{"dataset": "views of escape-time and Newton fractals", "image_size": 24, "decoder_layers": 2, "optimizer": "soap", "weight_decay": 0.1}
Rows from block 6 of the encoder, named by matrix and row number. Rows with one number belong to one neuron. Each number is 128 + 24 x the weight over its row's rms, rounded and kept within 0 to 255. All counts start at 0. Numbers have three digits each. After the name is the row's rms in percent of the matrix's.
# fc1: MLP up (encoder.blocks.6.mlp.fc1.weight, 512x128), inputs 64-127
# fc2: MLP down (encoder.blocks.6.mlp.fc2.weight, 128x512, transposed), outputs 64-127
fc1.454 098:135133147124095145138112122098103115118132137141130088118131134104155071159158115144096126114137115123127147115139112140110086124146151138154096143125107166130106147174133147160110117105112105
fc2.454 092:077151123117144107126118132115117120151116124173128150150121135127086169117084123153121120086133169137083136107138123094123112097086130158114179085153145137109113109119144137134117109134129120
fc1.455 084:101137131130127120175124105127120080124157133199107114133122137120110149118114135118141129136153105151121112079094146113141121132123135135128174120096097116126143113148130114127118132102109162
fc2.455 092:129125138096138113119134141109109130110167120131157179157139151118148125104102112106111159128141133149090151110127127105163098127154103142165124115129173119105153126103140131107146062104134152
fc1.456 085:119070113102119114124143152101119146098087113174151153088140106078107113153095089165122122112128131159152075115117122098120116137136142096140129151100094132098152136136174130090115102118136149
fc2.456 081:126165123089166111104122123138126164126135179148107118124142158153155177122094167089170181137097109125121126106147133108136114156120152166094148131154132108136108132171099110100106145145150157
fc1.457 086:139132147108159152116112133159131136122127157122133139121129117119134133139094126144141099153111097073168159166109120131107114122089167103151095089168110137107107157117098099158124115157187127
fc2.457 086:116107077139117203151125125153131188144120116158104127126130120127137145086139133149131150085149088123127130117102123088093131180130112112132144111147162126119136122157169146107147116127154145
fc1.458 107:102112158120179082175198136140145189100136076141160138109125135146131128090143148113118134079140154120112125116141112153139122106121103132124085118121131130155143110088099178114099097102108135
fc2.458 129:106121118115097133148132122163099134088126113153137084110113102143111129166102105149111123097124104103113117118130118087119139116139139121123087096123122130121139106137126139135109122164115097
fc1.459 108:131153114089102112155140109117154145143129083094139107080132114139093096126142112121161128141089153088189132113104136151141170150185073159116116138155144161095129111140104150125116101122118107
fc2.459 111:110098097132158127124115144114151158123151066154107075143096155124144141155075112144132121153118122103112126149139132086134115132123145105081121092104149125144133108117159150107142162118119078
fc1.460 090:110142140151144168165126132125134142116148121156127156186109141112113106070114132099104125114130077106176115130129137117125117163132155115143143112107112160130184085110123170123113168162125163
fc2.460 081:140162115117175073112148135134154147157112127151151166083155177113171155153119092144145169118118108133104119127119099124161160130131108161094131075096168117105092136122135139144120081119167176
fc1.461 111:139121167120138141143110150141121174175101184112136150076107124148111107094128155185104099137124148155116127080124141138102130151085083098169105156114132115150128128099121079089116153118119136
fc2.461 121:124148098171132145144054134074133066089164110139118092117143083120181146156156133145128174136101133149135171152098119125116116110136096161105135123134129096130151120099163139159096147163129156
fc1.462 101:164118161117060096147123108143110102072130137128093081113152139140068147137131084145114176120142126170110178130139140158129130134131134175117096156130122124150120137111142113115154130114151134
fc2.462 106:130154122166113132140074153110163147092126114126141139143134130144090146137161135143145123151105134131157089121139132150129119093076146107122115067156104122128151095146132125120119148149092078
fc1.463 086:100104126130144140133147115159130129120095115159122144130147133117141144107121141141120136113114117127158092124157160152158122117133178156089132126116116088130113164122138078110151131146117120
fc2.463 094:136174140128179090102102135160123074129146153110148130108112134124115134079115074096109136156131106121140081093102119172139125122139116083119120116134138121108111135106143154109110136150131161
fc1.464 097:092096150092128128124135137104162145134138121160145104144132147095164143142098118111137119127167122134074118128161118109125104182084128131136110097161122112113108099152128109101147101140099086
fc2.464 099:111124162125137106130144133117158129104102076135075104129142168137103139120121097135147142130113130136068123125121138133155175101122129105108149169111120171174115158120122147129157119105122151
fc1.465 092:095128131142090128143089126148107134115166168123110087098112132168134130155116113132125136169115145170065125111107117135095177094124119119175108149134150137107135150105114130138140127122151073
fc2.465 094:140167134144187141121104130114128145175178113121131150125134145120112137104137127120159119094146118131096151124111127142166144112147124110136102127111152147165144101124120129118186151117144131
fc1.466 078:075125133097130125150128189136097181120170140141117155118100160141096112133154144179127123118152100127119126149090162111153140154114155148105159129121106168132167134151113094135142136111147138
fc2.466 066:135129116157128133144134128145132154122126168127100120088129138127175136150112102128100130144073122152153091107168139120100109123121130119095132123114135095117113112114113109120130156112105185
fc1.467 089:120093090157167108143153118141148140191146105152125148125151114108139082110096134136148120085146147141167142148122124107126115126142140155110115121121087110122158172112142074148105131185151152
fc2.467 099:104159105101099120149110170147074123123142147139119106111112122116109160171139107135076117155123137146172100107154098126067147127148128107119136167109123144124103122138124140151146107106117144
fc1.468 094:104166133097113087141112099146120135148140145110114147156132123106161102099111147126119080132149086114138119101161157134080140152100109143111155119110109160110119146126161068134102151147131135
fc2.468 087:100095141116109149145114129135159122122125137160112112108108104109142176139127119108114144114114136104130105134139102141155132093103159159139133132114164117083147119117137200143167110134112093
fc1.469 110:131096115116148131149112105145139146142149109106133103124090197167158124139179103132122076120120137115147120106120110093158119206144139124147123089140129112132076120142111121155154151106099146
fc2.469 108:066156157120126118108133134092122116132113108180128127119089123123097143125115144148130119128155173154128131108126131107177109104135123185112111121108107130117136152110135178131144119117113119
fc1.470 118:131127141138140098158119142119115109123164140134090147101130084099159139122148132154067094091138128177142123105141143097133131155145130110117165122144079168129130112123129159144176122127153194
fc2.470 126:121175177146112154085120121090155169135076184142151137086122134125143129183137126137135126141121163070140122088118126136127135143069165127140149153139109096113116102162115084151187144106117113
fc1.471 112:157107154143090144144116104108127134103103150173141102132099092118155137129148150104111107163122142120145144143120116163138123143141144107172068130169098123107147102114142131139096151124134127
fc2.471 101:129109115136177106103117140116135128126109122121104132100113130103149116099093140144155172117153085125110142110139119118156120159147140119132145144144152139185102170136117135125130098155092182
fc1.472 087:128155108139139094146131154134143114137145121132153096143112163111150134168159110154130106125143126099161086164146119154135148156170174134138070146083106131128122157107099136094153112137118084
fc2.472 083:110170117114138147161076144157129136108152128122137128119131141148150159105131107093119119130115144109098151115179134114103155106129129125153090167088160110150147123110141117115105142120150146
fc1.473 081:111133114091080161113146126139125178114141141129086113122122100128147097103144093120149124121120187117100099173099130149153115138122115130133149091160131151125158127105113095146134142120101134
fc2.473 074:139124136157159140099126110105152176107155090145151131074093154113109129138097170111108167139140120154139116096101103147173131092143099138118135145107160125125118156112138164104127132132111162
fc1.474 101:129158110158151109179162090112135100167098123159110151156127107102129124115127139179132110121159096132142115129138111113103127152152105130111105141114112128135130125139115146138140132123118135
fc2.474 096:121143047125148112160096149104100117145118168149119137122164138103184130131152099100108151127133095160152160091063114115144134119112097079139157118132133109116173117129161122127147123113126161
fc1.475 104:107102125112123131150106082151138126048115126100149094119112116122078146133134113112135152107160147131135091109120118084104130153138104146167138135152141087127172147130103127099098112103113110
fc2.475 105:138144110125123130123141183116136145102150130101162131093164098155137173116086109131170117127132120098106117149126119120139139101132112121166171143129086113151128108117125158138104149114134120
fc1.476 080:093145125117127117146107123109168113100162090155096164117136162114124122099123166149132145119127116106134116115108119120125135093142099124122173095118081119134123135083100118136109147093131138
fc2.476 079:124138091132147136128167116125155136156108121103156135097127113143157139145141089083136140161126184127090126130117161129198090119112108141130149133166136093146153096103139110140118109139123136
fc1.477 109:142129123154079144151121109115139127127091158102142136121092096160154149178137077105154113142121129105134125122178134144118123116131125148156103133138136103126148111164100080130140116132114093
fc2.477 122:136107124105095170091151121111112112108130154068137119108120173106147119136118128090162113122159125180079149167130134105113143123133129102152129159130108167140133148109131097136141133132149112
fc1.478 125:098143101105103106098123111108115168088116115156145120141155133160108123197126110158146122108124115151113106099127118180104163107125145126144153106176123119131109157139149116104130135115082122
fc2.478 134:161161119111115175095122123136159107134101166142090139149156081162112124101102138125178154097106137169086159120122128119178132111121116107108145142151097116153167066142158115144138112118108118
fc1.479 104:124154108125114119127125119084134100102143104159064104174133118126163097132188117130140158135108138170131129134151132091110093139116143152145120101108121118101119131172146136136105113124150116
fc2.479 105:100172123132143146094115143115137105124144122150124128101088170080120162145097142149135137166101092142126132145101092142146155112086127104084109111140151124138134136095162138086159128092082128
fc1.480 088:109118104145143101122147110092117124166154138107125113111132143164097119144089141103107121171116106179162127109129134128153160106127139181149173152127165057138093126123141108123132134115107125
fc2.480 081:093173148125130091134084121132185091078122124155147119133137106133130138124157164116119115080140097099106137183121110106129130140110112126097114139147151163147159140156129156154123118145139085
fc1.481 083:126114132142166111174156124104149114140124101110119132121117149067069168110124149131056086147144131149127148098127103076114119126148156134123128107117138136137121092134104185069122112129133168
fc2.481 080:109170125126131110115111143104125160102145125162169147108167169171205108125109094104159131130111140105128148109098140111158125150102129144142126151119136115131100113108122119159158146094100136
fc1.482 096:113138165127123119187148108130159131118123120141151138113122113175137075139147114139115137192116172106095102128117118126110148141090081131120141135116154136100137111141096141128098137115134094
fc2.482 097:169171149157168168123118102122120116119152137121105155067126115156132151135118131086120164135099125120131123147115112098148130116131087142144171136116155072109135147106125134144099133126101133
fc1.483 113:111122146141126146124116128069065125123115131101132151116147171159088113136129168137111129117090119135124180143119120128081171112090126122128142113134150144112140140166102167091104161175119153
fc2.483 133:134150095143119120150129126133110139115106162120180131127138118135108164092117147150147081137103112175095169136143120105167142094107121145086135092131110161114159124119145109104090147121116096
fc1.484 095:132133115165114127108118129117125163143128123168136130150143148177140089131162142103114117164132120158146137137127105148062129133171153102139127150134106101133146139113160077176121122122194112
fc2.484 095:150138109108098187177130150117167109105128121130132112131084133130160174124091098113114113149150091142119122138156110113092129123148100122138141105119115149114122134136105115137162095100133112
fc1.485 087:123147108144074129116125123111133145142153150171154156111102130113093150160130101152101141156098118140114117152082163159112148153113107123177108129146187169139111129111144133121137126122141095
fc2.485 074:131163155115180137121148140125165129114127116096112139123122150118131140125100130156122180087120122096118153106113147154168147163128122119083154097165144095154102148135098167122159108115095155
fc1.486 104:102122144120109121146093134104139103146117125081142111128140116124116131154129174073164090112100149144141142080121114129140142138111087159154167144145128152111150132148096134121104128136101107
fc2.486 089:081136094142165123100174105128135080093149116144111133139113137131110172097152142128160125094115137093106097123168139102176166108158131128151093116122115114173134112130134147118121117128148139
fc1.487 125:172120083121079066129124121122167074105096136142142119146147101134128122131119111123139144185149106108087145137126104135139114143087117121175155089118102115140130108147149138130131135096136122
fc2.487 115:143103105113149132109133128098145092122165114152137152147128122074158159158106125126076167168142049106126116107149104108125148140092127066113118116181155150112120127130137134146147103119152140
fc1.488 120:136152132127136134117139124109100133112135126106113128130120127076119158094159127100111095102123101147088165097150114155118139164082137121155126145114122161117098137150126190079131120144159156
fc2.488 127:135155166137164081123128106094114155116114132136171166135139146110101145123107098139171113084136157155069151115155089106133132115098128131108162069163129110100180142139123163121134139134115099
fc1.489 111:121136146089130158136173167181147129153149097160108171125118142123093107131126104172140114115138118170084131106138122120128104121144164105133173100132120119133100107136110156156161173109096137
fc2.489 126:133120115082142143114087116117152121129114111135121157141166133120143068176165146149121144132142143121117114104152131142087161105133127165126120173120148138130164119111152116107125111115150161
fc1.490 088:105145137098113126104127138171107150141165138114117101079154105097157128118162116110123084111146115128148136132159106101142119124173174100134132088136085147084116116111150123182109115114117166
fc2.490 078:127166102121160119112108148114145118125110190146142119140087148091131157163101135138089137150131103121131161118108106138105127165115130119103157116103162137135128112156139171138137172100121149
fc1.491 125:153119113097114120157163127154149161146161122130143098104113132152131087067120093159165141131141089120185091126113139147132143123163106122133091114088137109110138155131136129151164101109133108
fc2.491 113:131134104149160129133150132125162117121109115140114108110123108154190131145077110097120113141125123154164131120116134118112129093137134104138099076123158106154151139139164171127124168138133100
fc1.492 107:125132106113154093130112139188101099096134096099111153097167119089094118106113113123112119139159138101121160127140123119128162163126141128138133118095138141144056100144107137164133132096105127
fc2.492 119:138114165118077122138132079129107101147143110128149140144101158158133137163131096159098119107118129116098127120138143131151094165155138169116132140155105132163149168076116112132093098119122089
fc1.493 085:121156145114128115152136156087077143095099140165128126143153133127100157098120108146140145114131158173169126105138157122136113135159138119150175146166112090151140144139095090151176167114116166
fc2.493 074:113134130142175110077164135137144084131121103114148107127119106123167121103154137138125206138122120117119103091147123144156169151109154139138130136130145146130147100142127139129103141115103126
fc1.494 116:122142131085112141154157156173137109105102094134101131139109101138082104164085101119172165122114166101127070092124138135122137107125099137144141124103115141132114159124140159116146106109124151
fc2.494 124:139148123101128146145120165106107147122097116129095111074143102124127165114119085136181111120101115145110138090169149096145137106100169149148137088157105111100147115089111149110143101129150117
fc1.495 084:128155130152110113106138136113151149124099098136161112146130121147113113166125081132087111109125125123143093130153075115130136152128159143123112088119124084139101163152122146139141129123099094
fc2.495 082:129148118112151121123107138128104120116106173094151147127129102172117094096113118135132153119146124184111095124117160141157107078102141131104115133173120129143196087140109154137079111161121116
fc1.496 093:116126155126127104094129140189138159126163154105143162138116126125142128140131141198177095110103137120093141101108147115126143132132111123142133095121118137071121140141119145154121104193148102
fc2.496 095:119092121109138150150123167109096111144134054149095119111132117143108095144198129076131130161125135148131108129197102123104123136140168150089139169153102138073147113129135111151127171096138107
fc1.497 082:119110118170129151102121125107110112102106186144121184102141062161132106181133098147090092126137118111111159144125117165108110108126125133112104160080110109138106136141095139121148127138157130
fc2.497 082:147170111133116146138133139108098142111102158091142064111115115145089117147126134110095122090143138080148087141176147115112126115092158099114106130109111115127102154146103109095110123094132114
fc1.498 102:158127137114100124129114164100100155109114172164120084100131095135122121124096145139104159118129110162131160159130139174133091092147110097136122147106125144179100131137096160079117155134163129
fc2.498 098:090135160160152148086150127140131103102153131113146125126085147092124147145140124122111166169138102140064116127143068087162147128108158128124148118132147179146120132138132124103129093163130166
fc1.499 098:093118151137093117156124113127149112127139077121138131137084124130139114156139123143138118121098171108098106142137150152105140164106115144106085135119172134136117133100134124137123132127182135
fc2.499 106:115137083134156095116108108087130159132132118103150149096132133132086171158167105128133066105156154152101104139153118103155121095136150140083111121129173135144168155086102171123150111129162117
fc1.500 085:110155117083108157140117124128158114129114128078126086147158131141108146181117131101129105121127127132071137159146148133103169169145124115139131134142115120077098127132127175151102105154117089
fc2.500 096:127114131156162130131140132138191115138144094150110110082121142115106135093109157154124169164115091137140180105099110097187180129139106161121121114101125157162138124095159137109152129101086143